Rows from block 11 of a small image embedding model, named by matrix and row number. Rows with one number belong to one channel. Each number is 128 + 24 x the weight over its row's rms, rounded and kept within 0 to 255. All counts start at 0. Numbers have three digits each.
After each channel's rows are labels from the 100 images, of 14976, where the channel reaches its highest value: "top examples" is what is common among them. Only what is clearly more common there than usual is listed. The data: simulated stained blood smears.
# convs0: first 3x3 conv (model.blocks.11.convs.0.weight, 256x256x3x3, each kernel summed), inputs 86-171
# convs1: second 3x3 conv (model.blocks.11.convs.1.weight, 256x256x3x3, transposed, each kernel summed), outputs 86-171

convs0.246:133151133122127215122123134116123106139139108166113183148121144084105140142152131133136119134137091096113126103108152102128141133116131134134115117106069119097142150167132132123132105141113164133108105126124115113149152102104096043139139140154150121121129119
convs1.246:132133127108138141075142100151095134144121098105120101099094149130178126150103120130088091146090127085132134117103110109140171124133159132113155148100135134127063160128118112131101152116129126109116118121146125138095120107127135151088099113136139121121129118
top examples: band-shaped nucleus

convs0.67:161099134192082098173112138122181133138122103119132102128098149125177122114184132127119118127120131113142106119114141129132151123140111141125123125147143140081169130144134133127113117110169115097108133125115088120131116151155126090110126103126075190130145127
convs1.67:110122134124133123125093082150088097101143126128119132077145117130155139071084114113076158134114162137149159132109106118071112086142126126117151109139108118117105135123144094109100104165110196115149115095077122122127130127137101170123121118127128095152124143
top examples: kidney-shaped nucleus

convs0.29:183105119101146131124164107130128126137105101113154112132152107105123117117108171134151129104124198109165170105123131108140143133129145148141182061105128084159128115157099160126133119133144119158187106147091092132154115128126082159129173111151133129102105106
convs1.29:150122147166115115071146094075116140108144116138123149138108114135140157158100128093101146143153124128115137126143098133139129113127095148145157168165089132167115119087108113129134101098104118122070125135162122120126161065191127129151105131124119153123151103
top examples: two lobes with orange grains

convs0.30:113112102122149095101090130093086187173091117134109140113124105132086101146132074160133119134174099100080093104110110069100145135158129130130105127120128104113104178105108101153127127167125135147083105158102167122145131112128105127140102133152108102092144123
convs1.30:129143125087160127134177069147132085134133130082136134109146119103110115143134147131150139147125153128166097144112113115155087134125139160159130103114142142147105131108124149122160160087147117118171136128127125077132111082100132123105112130090167107164128109
top examples: dark grains

convs0.209:127112152110113133120137141101125138112113193189134105124134113118113143105109126126255132140122107119117120192117212115110124114104123115186137129124137120115116088118092133147139158124105128123110130119156108105125132149125129127110140109145108125093125125
convs1.209:111126104052090103123106113120096079129097182162078109150133133110130060120137138167122124129124132092124138166132186094146125117103100100143092124099122128114135115094135118122143093123146128126134113142146118109156105125137113122145149132104110136147121125
top examples: lobed nucleus

convs0.68:126107073128052126137102101152119142154087145127119146097133140127112135115127127125137082075115078187123095134140101125142138094101126120112067135136140130104125105098132095136126098130128120103078124118139167086102098081144102113107099122119126108131120161
convs1.68:143158167143131131118142131167118113135156083152161154116129116116126116124147128074124112148119165124139121098117151099181081128134134109124186119111150118150133176096148129132121125133121136110103119139120117144143121168122104114096137146091119099138145133
top examples: lobed nucleus

convs0.98:127087092156121138135123105130113111117118089109105121112121117122160137113137122104109102155131126110110131091154123094109118131149163093121128130086144126156139132140109127096111140118136102142135170113160134128104125103157137127135117115125103142134096116
convs1.98:179143138118132141195134154096129095115100122116133135119142127097067098135143148147113127136151124176134157136115133112131100095091100146166102124119081107124140104141104116124140143129086125095138127139120085132130106105149133141126106139116132133116142178
top examples: kidney-shaped nucleus

convs0.138:160139118080134110095094126138089098129126103086139110120100119140120102124095094130117124096152124121136111137143155144106138125125105090150115110134162165137115113148087108124107110127130133123115133112168155124111108160088158095102149121139112081140154127
convs1.138:117128127172125127162104130101160141138150144109118111115138139123074130116187124132129136136142143105137141135119138119126136081100112119112116134118108085102143187116173141102123118135079116124124127150081130098124136114124147133152107116138137158146100140
top examples: round nucleus

convs0.218:075093099126117086123100135106135118105138096116130093123102115079125098126097116161111126099113088102096105129144117086105120115118123136127109126118125133113129120123095066155122123142091137143109135166107074123107123128139112090115110120137126097164131061
convs1.218:150145151097132117138144138128136125167102109122128152153141146140126147140159156066143131158159104131108128105148116107120061131082099120133120137122092115143074092107089144066125168083112095118115136117138106146112116140133152121103107149124142159140104137
top examples: lobed nucleus; dark grains

convs0.134:153125104147087094142137120173124191148114104106158149137093101152119135095172129137123125112168114166143137123112151121129111163103158129114089122139142151185134112119178152111136134118170153128118102083161121152126115135168107101128131116133073150093107135
convs1.134:106104135138119132171119091149149095128139139144133094115115113112103142109163081122107157136105113142125160131114117150122118076140107095123127148111109093096152141126153113104144078106077103094101126116109131097130180116104090085121131110146139136121134148
top examples: round nucleus

convs0.73:143130132086110108100139131123122127123104136129129143110121138141108122120113117153090145128158094126126108121134115121146137181144132151109111148151145182155101168138155141139130110129156136136118138144205126134144173116105210138124111128134148105100129122
convs1.73:128116125094103142146124153115098122139148153132118122127124137102110153135106095133136133110146126123134125117124173116080124112133160142116119131191111144134150141150134098101085083151138120137122097124168124096129099112145112127095137141098135136106133178
top examples: round nucleus

convs0.53:146116123153098121195160135149176158103107122135110113165137165127138149124194131088103141061138116118115113134114080119114114179156098111110127123102143137170182116103161118134097094155176102135118118092094097139098126135157137152137133099099080189182114120
convs1.53:116143115169118139099125131116107114133112136134107114089157152136118127115150070137124133101100124155095157129113156118119122105148145100112134121125081096109073179126181110098112126145072147115118133125101127096129104102119091108164128114089156098171110164
top examples: kidney-shaped nucleus

convs0.144:158109105145115115165144111112141125125106122114140103128114158139160150128115148153105119153145074108129135113128118136144105137122137130125096118127139159140138126143169180108129131130132153142115122125185153125115140116154211139137117134139134157096122097
convs1.144:132111139084140135122139122125087113128128117132119127097102138124080172098107104121139124107140095122113143115144183127099150112121134130099126133135109162097105154152162094109091076121217115131132117112173135099121117084092123141089120133113168104134125133
top examples: round nucleus

convs0.122:119137140110144179130089121106131178159137113106148177098136129159104144114167137151130103147142132115092119101163142112107135117123081116134103171107131140108109117197104151119121102158173159209136122142143115121123154122130110095146129158153100139091149143
convs1.122:126118127109171112102110117130139135148144050148129145127189105129144104094109110112165152118139081134147107082138166120117108144160149090111121125110123109131077117167105151123144103137101102101086140111096136130107127116112118142147091113105103135118111105
top examples: band-shaped nucleus

convs0.190:170113105137120128080144128121092123129100114132127143113113136125111116121086126119138113176136094108135122109116151131133139100142136137116104117132135173136120138133208159142137112126150143093112143105187135123131148116125165107120112126129173140080149107
convs1.190:127105135100115105141132121159122101139182151111102107108136093116137164100162132125109128076117117152100151143113156134084127140143119131137129119138102157117154153140167086113097084149156121144111146135176088086124102142117094149082137126100132096106107127
top examples: round nucleus

convs0.39:101143099117106109127123135129113110154128096125143157111144127159097105130102129084144103115136101103115121133155106123136098110108102140109090120148138112118107152126142123124121096112138175126096111137138127118095132159109101113100100103128068113117147122
convs1.39:124120161132151146132120120118135163125130109118106151142116097124137119150152107122106092143108140119161135105129087131149108111090130108135122100117128131124153138084109116106154170128141126142115118126189072154111125131122128086111118147102162098118092141
top examples: lobed nucleus

convs0.202:105126110108125112069139128117102129156117131085144132138119150153106098105093144124141134146163143106137128124139110159118134132124175111110100154121076117106100135148183108124129121150184120134120138157160113116142092112108162117067099137178098109134108143
convs1.202:115138111155142130139087169140177120135178129139119112142132119098139178125162091132103097083130117116122165130132159159133126157118124137111153130127108118115148164112119133142132072139108127122135123116143120104100148134169083158137124121133106146102142142
top examples: round nucleus

convs0.0:164097100115092113157135132118100131143106082093128109131140141134106135103124151109102132101113104145101109102138113127139113158116103143079128116159110193137125123141152111110109123114187141132094111121159114097158119117161088113114115126126123156171087096
convs1.0:098100135144123116147110097129116113124120169147124127126135181125079162145150087134084120125176105137112156162125121108124093111129123148101115102108140080092131140131151148083129089140087145125109143105093153093082123130147083106137127118128106170137136150
top examples: round nucleus

convs0.212:142109151152149140174167132136180177108115158147145121154131120148151144113161156116115125158167132143139144120131097132129163180136127129111116133103122162181190099085086153082109133122119129126121109137091062111125107089155131139131130115078141211128105132
convs1.212:124127144171128126194142113128163128129109151124121133099147133074060124105193108145098106114138124138136140115128101154148132132090125107125115131142122070112192149065176114108129124129071091126117130115118125112108162140142114133082153121114109140168126124
top examples: kidney-shaped nucleus

convs0.78:121130100181099101153123131083187101150111133092118129123150133121149110117108141126095118105136100084129115115151089110127112166158154116133109129151153177108127097166124099131121121142176132152092111123115133134118100151153123114140113110116084148085147138
convs1.78:160101120169141144111108121138080125111119125154136132101128116103134155121118083132093101113137134136129175074101150122102116130099093130100134114088106076144127130093168092106103108141105131102125157118118137113098104104094074138145160135149109094113112103
top examples: kidney-shaped nucleus

convs0.208:144117119091105131176102114128150140120131135120125121127102127134162129111158157110122167107140121147146151142135097131109123158146121086132122135106089135149140093120108087097125106138108121143113115125132119099131136116160117108108122133122111214152121101
convs1.208:096127132198139125224127131133191114131114139130121125121118122095084128138178123156109106121116115151132138152107120133135129135128149116141132140165135089089209138100161155128126151127087166105106104137101125143132098150165100108136131113107148180132136149
top examples: kidney-shaped nucleus

convs0.205:093106111133098127123136114105115098126125099110112133136145147126098114155090077116132114106130127095102138130118130121111063106108152130141103080126152127113117086110144115130114110094097121124118129104118129111134115081147131124178139122135095118116103136
convs1.205:111139132117123115104176123108115152169143144126123112119103104132127147097114137127113143139123139168122108126143130096135155146122128110151124162120102149116125178112159153130111138127112156121122143120159158140131160185124105150110134075133161132063128077
top examples: dark grains

convs0.56:158129132159125137169144099121188129103137151122132100169141153115156166103162105129107128159094116139101103118150122136186143166107122154128128101167136132111205110143107118131114171131172111112132123136114118145101112133115075127163138112119150178130117123
convs1.56:133147130174098090093108098132118127131135100167140125126168114131140148102116123116091151123107119162103138121114160109109126159130089104145144114112134087115112132125184112097109088137104115107107115128133137073101124110085096113131109112133114122118099104
top examples: round nucleus

convs0.247:131126104129128110114100096156150123141114157129122102102121125092113105105113125130244137114137106127108141204139185078138123109135125161173119137105136084085111154084109091088124123161108086127128113127196111126116104145111117145086111131151109129107116136
convs1.247:122109114141133101118121135146102092135156156134131098141111125081156080124156122105127119114144132105123117191143165098120138137143120128117128158126155126140108157090128155143139120083139151150101107135119111140131146173153155107175134131066106143156124130
top examples: lobed nucleus

convs0.120:138112146179087151154112150154170110144119130164139129201183143131140151139127148142125132130141119128127119137146148118146150145143131138100133142165116165105155170181115113136170136118181126130107110119141138135098152148133148145167110142110069140129135129
convs1.120:122131161148095107153096109122154113144128100140154118082152108112073067109090116125123145111129091118111152154132141131129132106125099108060134125144115112092178125153169092091148106159107124110160119106095125130137120090169084108129137124110107142173115171
top examples: dark grains

convs0.199:184086138118182157116167132126137127146191154085139120143117086128144109088162166104110174111168233156122164141124114127136147157139164149106171120168109145108156124149162146158110148144112145133216125115095165149138092147134109170137151114172155125120113183
convs1.199:065131123088143146109133141133178155114166133071101129091144151125115138141130089194118121124119173093126125111127119135144075141096103133110133099129155111101103182142175122115121123111097111157130108147125116081108114125181131117127146137169123099121126107
top examples: two lobes with orange grains

convs0.54:156120115174122120116109137156138131101118135153134125117144136137132136091192170158107147148138124108130104107120174112155140168138138116102130100137121172144113120135185116127106132138170143113123140137158139111132141123146140137111117104123135161095116127
convs1.54:103142140140117145188098126154107092139148127162138106084120121156172134075086115110101160119106098125116158136097117117102111114132136116126100117113129116111152131093164108112113108142106120087107123118092120090099115119142085151077147087147106083134146161
top examples: kidney-shaped nucleus

convs0.233:132123144118136135124116120137126163142131138125161113085110107106139095084117156093191124141125118186109134173140180122124149133145115126199146166129110115117137109091116138113116140165108129152132150142196093113120096132142115097082098153177117122130166109
convs1.233:134082131128117121150141162147092114124108167109131125155131102095127073106132147096131115078150112129128134158162115111109115130119119156130112114134126132158121142127072113127123074095105167107123111154113126137127134115103112089162145142111093156152138134
top examples: lobed nucleus

convs0.216:145121120115109147130157134124127122131127125137129134118137119117152117159121109101136118147154155120135163105134104142151084099139139108160155154109153121120114097106183128157153103125159131129134125128152148128082142135134181136147134151121130108118163158
convs1.216:122111137164118104116148153125136114136089135125144120122141086115059138112078160138127116111108112134055152109128140092122123134137153116102184139154108154105099117135154112106098093119142105130131152124147122141147132140133122113126110114100122106130127078
top examples: band-shaped nucleus

convs0.37:133098113108146121109163126109090100126097116104125107130117166129109110143123141152099107145170130120143113132132152138106167085152150131109122112128142222171104120183164176127137124116143137137133133107169112111136158096086128139117127125163135082169113128
convs1.37:134111127132114135172146101122169116102121129125144133129138091147107139066177119098144158148133127149124183160115117140135137081135137102128081113093133121126152134106164099105113127116124071127115142116069128104125144115132126133127120144104106119113127113
top examples: round nucleus

convs0.250:115147148128149172134126111147142145137144150140118172120112176092122119126136131120176139083106138111137131126143146136121163142101115145101120157140139111132125095181111132138152109164127156141138115138166129116124127115114130149111098158104174159087135118
convs1.250:100109127104135107134131122125134142199135102107142138097087079108171100133130140125148163179147095053064108101153167117133113151139151104115149154129107105121098107171116100139132135142107136158134130123121131123126126118122079142194118154107146151141162118
top examples: band-shaped nucleus

convs0.191:123176119106110154122101154101114187138119087097130134135147125114112145106127126154146140099138108166117118120164146112108117165123175133131122157148136134139125147153121180116122133156139126170127167148163114150151128131143152112111132139151107146114151128
convs1.191:114081110071168118140133145118182125080141113132084141077129112093100080141143110108139106102116084096118103094129162096138112128110118121132091106120103145138064151135111128106138104099136108123138117098149105116109098105091112131109147161140096161106135143
top examples: band-shaped nucleus

convs0.147:113125112137102119144103142135114093120107122156143095112101128135130103103131138132208125105137092140118112161123202127128131118124106135196090099134111133138118140117107126125121141143112105105116150102163101092110124095129124111119107115132136101090097163
convs1.147:126158105084133113124148123075128125153109136152155123148137113133116059125114131159137128119147092117117133116170191073114104100140095119186098155129102147105138098118124096113136131129127119131148125121107142094129076139101074141125126150089105122149172139
top examples: lobed nucleus

convs0.251:131119127125092129179120133095122147119125112084100129120112125176121118117107184146105128109112106146119124123114138110154129150127121096090102133074145178156142107131076130108140138143169148107133124133110113093133085130154128115101103134126146197127167126
convs1.251:103111139182129125216095130136147128131115133118119147108135142102094112091131101152133150156095127146153140161123113134126130109141140092149134132173092061115201115133175162135154132132080114120140136127078136111111156117157123116108137122142130193113133137
top examples: kidney-shaped nucleus

convs0.129:100155140134181197101105128108098162139112106143129176120103153105068094112131106153117138132125105149132104123127145137116133183105134135147107129121133114126094079176099129125115109146089196131125141137068139099153133128096142104121097153112134156161133138
convs1.129:113138142093165096074127119139079123116116084173117143114134124150125117120126139145140156142118097057137135103101140127147127126116145078097172095101139139095060099146127123132117097144146126124112124104116134132154157137061111137127121115135095186100132153
top examples: band-shaped nucleus

convs0.90:147129130171096131174172136141199120142126103163128116135119130123154119127123149120144140098155124132160138125115066111133111159153102127158117142092155122159169136071107084141131100120119155129122110130100105122132104118147101112121114131156159173140109113
convs1.90:109121121137150142173133123103177110117115144119127138116140154107061127106161098152125139157097123140126134148124134136140127117101124094134129110130115053079142164052184118154122112119068125136117120127110134141135096141137101126117147124122138140158148129
top examples: kidney-shaped nucleus

convs0.197:102084132126087126131093129131146123142130127078118147117111152161174093101155161118097126161145095157145135119111122137143140134160128140121103142151116159166122123157110113134106118122186162110097126114156124102104168102187097109107106135144121123160099124
convs1.197:101137116134140130138103110107120134125133117119116105116105147142119147071071108131091129128120106126127190133102135148101126130103133122130095127065111091137124151129150148091113117127082192126108149111088120113109125142138072127139130102155123147116084159
top examples: kidney-shaped nucleus

convs0.119:106127126119118143110132128097122127133143180166159141094138109113122101104107139131148094118103105167107110172118166099100146094153132101168127133110166146148101075117098162155109124139132139101115120076132103110107129124121130099123130136128067112085156125
convs1.119:147151146127069115103106095159121060102113146138131099136133124127128086103157141141068112115113111149126136181116143098120136147134083157116108080100119139132123154125157141139122092099149120167155102135115116135124122141115145126142181124108101143144131143
top examples: lobed nucleus

convs0.135:118120116193118110170116109156139119116106118122131103133123132119153121115149159157104115123140094095127108118114145121115160161121098098123113108143101178165117124147103072118128112097147107134095116129140144145141112121140171106125088119096131192139143138
convs1.135:108110137186122117139113142114074092124140122130143124123145142124141158071059101115099139126095128147131139138093121136091121145123115156115122107083119119167112127140107119145103101129152177092123123112130141085111124144118079138095122092128123058100127166
top examples: kidney-shaped nucleus

convs0.162:125080119155089104154112099104136134107110141099124149152137128138117123126149131111086136140116048101095087139119128126135116107136109135126112122117149110124136132127113135128090104118100103101068154117125147137103159132116117107157092138136091139097099124
convs1.162:136165133133122114128148154115158146152129075133126137142107108140156140124100130157099084121119197109149110085138148114145133141128098165104143162139146122149158153084134149104126120126126177153136183119159109137124126132099121130129122152077117125153149135
top examples: lobed nucleus

convs0.14:166125120113130129109130118099094132120159121116113098115089164113138109133112155101081121105140153125120157117125127105147130140138097107139126121109147189131112126117190129134107125124112118117164126131216132137124135096122166131117159128139197101144117099
convs1.14:068129109150137114137096136117162100122160133130110123121092102128112149085168134116131138114148150149117108132128149114114143148120143108081125120156113144150118172147087139090100115126133088140141124139150117102113086129152097157138147098132097148109150114
top examples: round nucleus

convs0.140:107121120114137137083149107136093124133142103112128134224157144161129174174123127132085113134131120093106129114159147085110111098129124099130154117078115115139073138167137124156157139118107141131125109162115120142126117148123121152208093141114076112086126119
convs1.140:101115140092112110136158119145106097101127122182090119087117160125150141092082124106144112110115124156114145130108088142133138138137137106082091121124129155151128150115123147122106102110142160149118133121133124084115154111146113166120127090123138114122114110
top examples: dark grains

convs0.123:147125130107098141119160136115126148122094133103129136104111132123119106102120102091107102154126066137145103118133117144154145097127140080117124122124145095116119125152188156133132134150104123149097119127182137091140123104105211124125142142132118113147121134
convs1.123:092108136106153125156109145144182129148105104155105074134133138116073121122174124134127104096174082123074151097103107123123104121106150122105101104150106183122150175124096126102118083125157126127103160145184113082111087126129099136102143117140077171101115135
top examples: round nucleus

convs0.232:121108127100155155139107137135117146113126149119108119129177151104112189168159122182113154131125123128073136137097141105123134105145116079139124130140101114133143173149091126096180127108145169144145134127119115162105117112119090181112119125143138144143131140
convs1.232:148135124145113102136114143121099135120089122139113105149166121164115175138139144084059121152088093151116141121130123140111082164167130094104113113102132133146149113116167126130173124149120132117092147117115110124136123106130140085126097130135114112134123120
top examples: dark grains

convs0.192:129065120154115105166147121123179107105103127118108099153123095131151148140138130106123121124130096128132110148109127131151098171106118114143108107096140142106169138117126139106110137108160140134101126121107138199099158106163098165156120107110157164123138122
convs1.192:124125126140071128077083094131136104144136125113162134131122145110121129096102118106118130092125117119116167119115138143042104140146120099115163122126150093149126139148170118116129086130089104146126123116097117093124130126130066118100113116161140126113151135
top examples: kidney-shaped nucleus

convs0.128:116109138124199094116090075093099110098111168053149138130122139136110113102121114130110126089140133101139125116130160137130130150104158138170126102071152130118131119107125106113120123107131080137143089146088103136098124137152136108111129100108076113120123095
convs1.128:052147143108136093087110147097108165109144115112134148137099088147119085133109113100093100142065083117123130146144168154108130132145139113113155160144166118125170125114133123105117166127110121090090132148160113137146124149132131159119125132104142126104130129
top examples: lobed nucleus

convs0.243:131119134161109106145141140117145151126123089128104166141138145148089123169157152120103135150148137110082122136147156085133144140116151156098153145113134148091166160188132153175140117083179146134148096135119129129104086153149074130154122132145164146139120100
convs1.243:119128127150138102135149098175140091125127142122129144128136139121121186100143141141118145091108096142109126093134124162094128129122118109102161114117116110093120110153165140104100076144117118112114109128116161123135150131123073115114153121160127097114138148
top examples: round nucleus

convs0.254:120116110099115123130108124115098128127096116153126148099117130162126099119133119104145127106154106118124099116124123123150142129111096133098128106139103190126127117090105160120113123111168150139112136127142126130087155118130105096106112144139160121143127138
convs1.254:135097119159101114137095130103124114141103124098128119135124106141113150118076120109108105133128066135100122097140124095095109089125137125154118132160105132143150105114152107109108100143147115151120107099129114105107089112119157131083116116125094128121127104
top examples: round nucleus; spiky cells

convs0.163:122131117117134153108128122145093090136073190204142113123115109154091126119095104104182127143114093100119128184108180131141112119125144116197092093141115122125104114120122099126131140105118113138080111131146103113147158104112119159138139143116089108133125125
convs1.163:125150107063128111112109133128097095096115136127109122129136116131106062126132119140122136117097114075147144091124166103135111124168115108169118143142125158130136109112131122143125094107123100112155126132110115102145105149155096150135110097094127126157157117
top examples: lobed nucleus

convs0.239:095125118143150114111134156103105098109119142108151095153123123147085117107124124130131109106136131093094105097118136123140113121097168149172131097110128124097115104148113111143115133145110113123122119148121139123114140125117120150113125112119108112119160176
convs1.239:114116156087090187116138131129137117093122108104096162111108155120121115152123112162143145145129094129148139078129162131161130106118105113142134173109112134135133092089158131137122115132138146154142142146115136135130104150092157125079106115145189118118123114
top examples: lobed nucleus

convs0.189:125114092108090106144138099147141117126104103106119088099109155119146122111130178136111102150124089135125118125120147111114111129130156116145104141114123161131097166152188136113147104089134139129113118125204123115157116122115180136110136117127136141162116108
convs1.189:111116142112124116136119131150102096108151158117134149107134107103065143118108089135102115132099137150124162143149178124115133127105129151126112128149130135122125138188136081109090071139174120123123107105159140102131091114138137152096118130108144121107121129
top examples: round nucleus

convs0.244:150098138084095097150146102117134135119119131121128129161103106140129147091120144139100136134164090119138117130114116143160130150093155106095122114123128131145127091120196165129118113141152184118111114127156116171117144130172143129145121106125082150125095142
convs1.244:114143138195125105148108129136150100102120132111144119109128149092066139098109114095097112146134117145120126130087121108092122106112087098119110125125118078143124139142194119148151096134053145093127117094091117111120128133127118107129150113147122160134100176
top examples: kidney-shaped nucleus

convs0.52:126136094104117108123130111138113106144140177136128138125126100137115099097141106081125110099093113098086149139133113123140029157091140058185111108095123083120128104105138124151148123131114099122109086124120126148131113131131119110146111124131154127070145161
convs1.52:136170156105155112143148111082126120140123135118139148125146130122144174141164117149143100187104156159131159116107127115161139145129101115148145120082122092156115139110115113109098113153134154119133142113116166135146146175136148137074086101136136105168109082
top examples: dark grains

convs0.222:166151099133124100177141115120121139141128121076135134094108111111136144116129186138141127148128120163154120121122109139145112207150106117111123135100083115168134147088157116158117114150125168137105128111144129119148114119156144093102113110105141173130114112
convs1.222:099131118150151127214139130120175125116103144116129143113118137084058126104176124128130134133115111150131130145128113131140129108132122111139117140133129067107210125093170150122121152119065123128116117150084128142121102150153097130135140113129126172128130117
top examples: kidney-shaped nucleus

convs0.48:131085107097132126132141132148106143128144141106130101148160159125149117155121149150104119137094169189120161125120148141154120128133149116141174128135121191155116131166115151124138089146123097126176160129135134165126117159125130097140116115159147126138129117
convs1.48:127172137197104100085156152087130128103117128113113140152107130159146142089049167076133136114119154088096116149097123121105111128156128152082147107124102163108116108128112132102130134105133149105119108110154152095092125122138133121161153138098143116124135100
top examples: round nucleus

convs0.173:149111055121122164147181119131100211156096086120155170156137151121116166100144094133127116094137132129130137113177096105147081132147182139114123189126144122147133096177134086115136126110148107167131159135141136135155127147133113116161155128157142146171136111
convs1.173:145124160106134121130136124128124085143134123105126138122152097138159159132065148098125137133073143101104130117109120133111149096124102112146129134130083129093128125134150109107121090154126116116102073111091091100148131130098120136127152127084113172100147160
top examples: band-shaped nucleus

convs0.210:117142122123126115109132110163108124122109179171137133108123139102126103119114144109211143098158127116098140154121137099135139149132159131202132122110155142100117087116143125144131131134120122108145123106148124119145138123130130114124132128132045115107104144
convs1.210:125144131138130106120156170175118094133126119108149149127131121095103086102110120110153106155128137136129121129146221133164114137107115141113156104117133104103127133092120144116139115121130152117129150165123136163125140159112153115131167098121114121170088121
top examples: lobed nucleus

convs0.185:128086122155106106165118081114135110104107095161139130105107123108138128112155136104157119090129134109098117150135143128127126156120121128136130128117082152179179122127122146104112132148139163100113109129155105101134139130181155115109101102119156160115118093
convs1.185:109139141110115130151110126124113123112098137129107126109117123116114085120120131160102124108114132122123126136100158106112124096116164097171124154115132087109138141118121116146100121129095141130129140131082088147102111149128076137118116106142137144159156169
top examples: kidney-shaped nucleus

convs0.125:147139103102182122127177163132137116095152125126119120120101086123118130120133142133150151106097167076142140129115109137126098144132172142114179115116125122120156112115082110140141122134142124137175139113125135108138141208135120124106162108137080107087136121
convs1.125:118125097072122137099096142099099132147179133064107120106105138133128142110146128148120124134116090103133102118139115137126117110120123142102118128110132113120142128115131118130119135138123125142123135116116104130096137091212138187130113144138112112128106124
top examples: two lobes with orange grains

convs0.116:113105129171107167147125130108130125117149113086114120122113114145115111135127120126100095119131143118141117083141157118129130109125129110091120174120113145111137097102108093101118080133165149116111125124161143109109144119156112109108115144134156134225124105
convs1.116:119128142170119115174107141135148141129116137151136123134151132128141166080068105133104091107140179133165159128110118168110092120140108130107122131101094117163183114146148141153137121153116079108140092120098144087132142154148113147112137144113092110096134136
top examples: band-shaped nucleus

convs0.43:132149145121102109091166134102126122103106109134138097131113128082097122115130127131122129168156088119122115102143123126126124151149136132134120120159125209141102135130137153132128108112165104132100132108137123150102150129110168110132120113134129090115137119
convs1.43:120088156103132145119100133121147093104145124165129116111119116114101170100143142129120115123126114122109146119111120121133145088120140117100145124132141169122139163137131133112088076107125102141136123115195116107107083109112093145082130122107133148110128130
top examples: round nucleus

convs0.213:082118132125062115120100133150096116121173118172109119117127130103084121098101093113101166134107135120136104124100104146141146161108148142139111137167105124133106146161157111192124156122135108135132106120163116090119149131124134138176163087140156120081147160
convs1.213:133128082126083097106121147096099145138108128141092119131114154120093086150087135122128097134107120132128142129143143144188127118145097152144121131099136131122138145108150123141150123093135144105134119122130143108128086148185139156102139151111109137120114120
top examples: dark grains

convs0.1:159137107127153143134143129123168135134107111109131156135160133126174115156142108130163123141104096155135111140139128129129100134138139108148125142122141163104144125173143135129090108109142164138088141144158076125101118127167191126145130122128066122096123092
convs1.1:130152112172118098139084117128166101121124098154087112119132101148090113136149098133154111089128048179164152164122143153127118129145130131152110116188142110130108190137165139118108107116165076127132142139172142105145176140148123134121147149086089138126158137
top examples: round nucleus